{
  "arch": "dit",
  "model": "image diffusion model",
  "dataset": "abstract colour fields from 500 small random pattern networks",
  "train_examples": 203450,
  "image_size": 32,
  "grayscale": true,
  "horizontal_flip": false,
  "conditioning": "none",
  "objective": "epsilon",
  "cond_dim": 128,
  "norm": "layernorm",
  "hidden_act": "relu",
  "mlp_ratio": 4,
  "head_dim": 48,
  "fused_qkv": false,
  "qk_norm": false,
  "inner_norm": false,
  "patch_size": [2, 2],
  "layers": 16,
  "width": 160,
  "positions": "learned",
  "optimizer": "muon",
  "muon_scale": "match_rms_adamw",
  "learning_rate": 0.0057,
  "momentum": 0.95,
  "nesterov": true,
  "orthogonalizer": "newton_schulz_5",
  "adamw_lr_other_params": 0.0022,
  "gradient_centralization": true,
  "ema_decay": 0.999,
  "max_steps": 19400,
  "batch_size": 192,
  "epochs": 18.3,
  "lr_schedule": "constant",
  "warmup_steps": 380,
  "weight_decay": 0.07,
  "adamw_weight_decay_other_params": 0.05
}
Rows from block 10 of a small image diffusion model, named by matrix and row number. Rows with one number belong to one neuron. Each number is 128 + 32 x the weight over its row's rms, rounded and kept within 0 to 255. All counts start at 0. Numbers have three digits each.
Before each neuron's rows are labels from the 100 images, of 14976 (inputs lightly noised), where the neuron reaches its highest value: "top examples" is what is common among them. Only what is clearly more common there than usual is listed. The data: abstract colour fields from 500 small random pattern networks. In brackets: how many of the 100.
# fc1: MLP up (model.blocks.10.mlp.fc1.weight, 640x160), inputs 0-159
# fc2: MLP down (model.blocks.10.mlp.fc2.weight, 160x640, transposed), outputs 0-159

top examples: fine detail (61)
fc1.490:152107109148177105191162143119129128109110127098138108128105124036109116111098159088144101113159126095143124125037134069138105129101171102134149110203111097091157100111175148112126135106092126120087115158121166165098069128146130170058217111134097124144149094083112157162153132116151119099093194103121126164163150123143117044196146114127199120148121101173078139114157136132117154157109098202130118133135114167156086094183101141135101135143105153144126083131149148130178105194075166
fc2.490:096101079106137113112106168152108119133191063114159130167111127156113029130112134173095161100141134181145126150056138109128150103131131129127142144052136147197166127174132069161122142105117146132135051088172111207099166124177127134137125134132131140093138140150130120128133135112161118145117110135088147255100150127115147132139115107159116171133118112158155109188121149119097137136134125134083162148177079139137163067085147167095113202140135145133103161158165124094078114205113168

top examples: smooth (31)
fc1.216:080159160180176160080084096116154173169098190064122122134119127193151142144120100152122172093175156139143119180122117116141134133157122087113112193072117143136108136130111149154180098070079080145177124099140155176140094134165126093069106061161072121126171090087102096161139191153090115142115113099166124090129116138119136076123133107127063125131104127087142170138199101119137103171128077095099089100111098157132109139127123178080137131152097184112150101138183160160151173142168088
fc2.216:123137057045087098132127103158182132114128128151156106144066144125136126180116087141116150123092088156142147109111144145135120111127117120100152114235071166136086140164138159087134095137038092132143071157100220142093102107127126114117133135135128180137123145150126129099145209108126144126102103140135113096139113120114108093103130101117133112123131151200125113089000131146082139131113160134151156119081070104074101130121153121110118100118115130151115198103181125143117148146128201

top examples: fine detail (62)
fc1.286:148156104232181144099086142171149158150133200126139133134133172104108141151128138141075129103116066124091073117110193131098147081149128132165153092132201095097110094155147112138123134067158087116149134144145114111099117110072128086178074077088156148149155165195114084151061144132166059090125128142129082091113151218109107143084087109159162084138100092105112185129146115192101107151125114148107137152132159181111139120137108148147124177132158109086159121125094134127161113104145116
fc2.286:119104105062069108060101081069105150138074150120188093136103141151100112099133109101097165144100176113143133119074086090091135141121089129102131137078145190166097133112149174135089087199185083150115165121100113162074152174102174134147089219141150101110125184050113191124117134142122142153105121158168095122132140077132112107114138166110148150157131139141130101169084156123141123182107171078116138132184116153134157169092143168106140180164132116087139121135084168141080094126124118

top examples: fine detail (58)
fc1.527:123120121156145127114170107126149093108154131107128167193138166111180114064161154129123086135114147125119082130169119126084139120143134130097147128150078132092129110173133127149130131204131145102094133124103118114120106145151147132153133187088131137143073155184092134137109134137137126080117159102049179144048168128141151118153195207147158100177136147062142132090101165117193156107153104092117103108104121111160114087104147119157146020079127190105052113137084096122102183088116184
fc2.527:209170108135084132143136168156143087146122157142124141138112168077158108159157092126137133144063159110109104088174121096143133099132093114141116086102113130146106122092142096127131083088178128110179101090167148175062180140171181153120127104083128116162192146059159139163138110106126078158099184163128106099178124146132144192142139130143128155136137145139205213080121134123062172101131125190171122131112129131143155159131143174158165057118092157110142138109111173089192150153140175

top examples: fine detail (54)
fc1.183:138138113165119140113134090128144096091111107147141118156095091173132095119113143161186122087134127140073098119089080150115143096143126127148110085129128084067127151136143161147118146141129082157150128190173066081132110097135099149096193083101139196111104140132093112090135091138201133162097185086173141176153146157099092170167143112157167139128084090084129159183123150075156153141097072077100160183133157103152214087091137164161097062139134113127170072188161139120157144097126126
fc2.183:111125164160112111136114092153126151183057112137096116128077147107164128119096147160096176134160090127087110129145201131113112152129117144163131102136118130153084146152135117121103147155144078132145169093119174179173153086066091201167155070114109011131128139164138118116154075139121105083114067093083157101122136076071107137079161157120108114133162143107110155128068096118099107161166124162212158128143190122125137104096109150159113147118091106178136134104167102100098152121046127

top examples: smooth (48)
fc1.356:118147151114165134105130129069165156146070110119134114152129101152168139158179102113118107145113168117146123119094115163141170173153143093108083154123081114089157109125128161186128168096199095142124148119129132143145158103185081137101151122033094135096180167180117125078121090162136147127163109143083113142176090083062143087199171156108147110112148073108128078142119126081128109153129161118114184088087113100157207101122106160145106147093110209083084146161098128149146165120065100
fc2.356:130086128068120111157144149203117128120082137150073154178119147185121114104137171101158147172117097131123108136072149167147131111146065125142115138162117137205114150160156139124142122106151080134114168124122156087139167109161127104132152103133106140071138179050102181151134164118086080136159112153220104096160136126166042172180109136111108163150154150131108153129097118114138157105138057130125076126113072133116100111123107115147126064098134184054134141107116112160078165209142114

top examples: fine detail (56)
fc1.544:128034147100107134159160147112090135124189151109129167173126114150199137103140113125187147128142081072087128095153135189100137118111125163123106090172151183080163110081103151173127148125053125125071132122099131142176129134119170086123156120121137083062117129092099075120170182135128124105124143064121169113110139106093194135125189106124154165174107164081113112144156117106164127120084152115152140146117138105127138154093133159130155089141109017146143132138166165093078191161100138
fc2.544:106137152152102139172159125142097120051170150176115086111100158109192089176154143122108188101069132106078082163183130198080136075142153120124142118089162100078106112138159174124177110150083135116144127093121102131110180119178097099116143134084130147116167201111117142139168131103145152121137088118196149065110119110140123143078140103116143116143154030119140096137149190178125130128135167189166130133152177155099129120155166138172134086103127068118125125137154153142101061182154121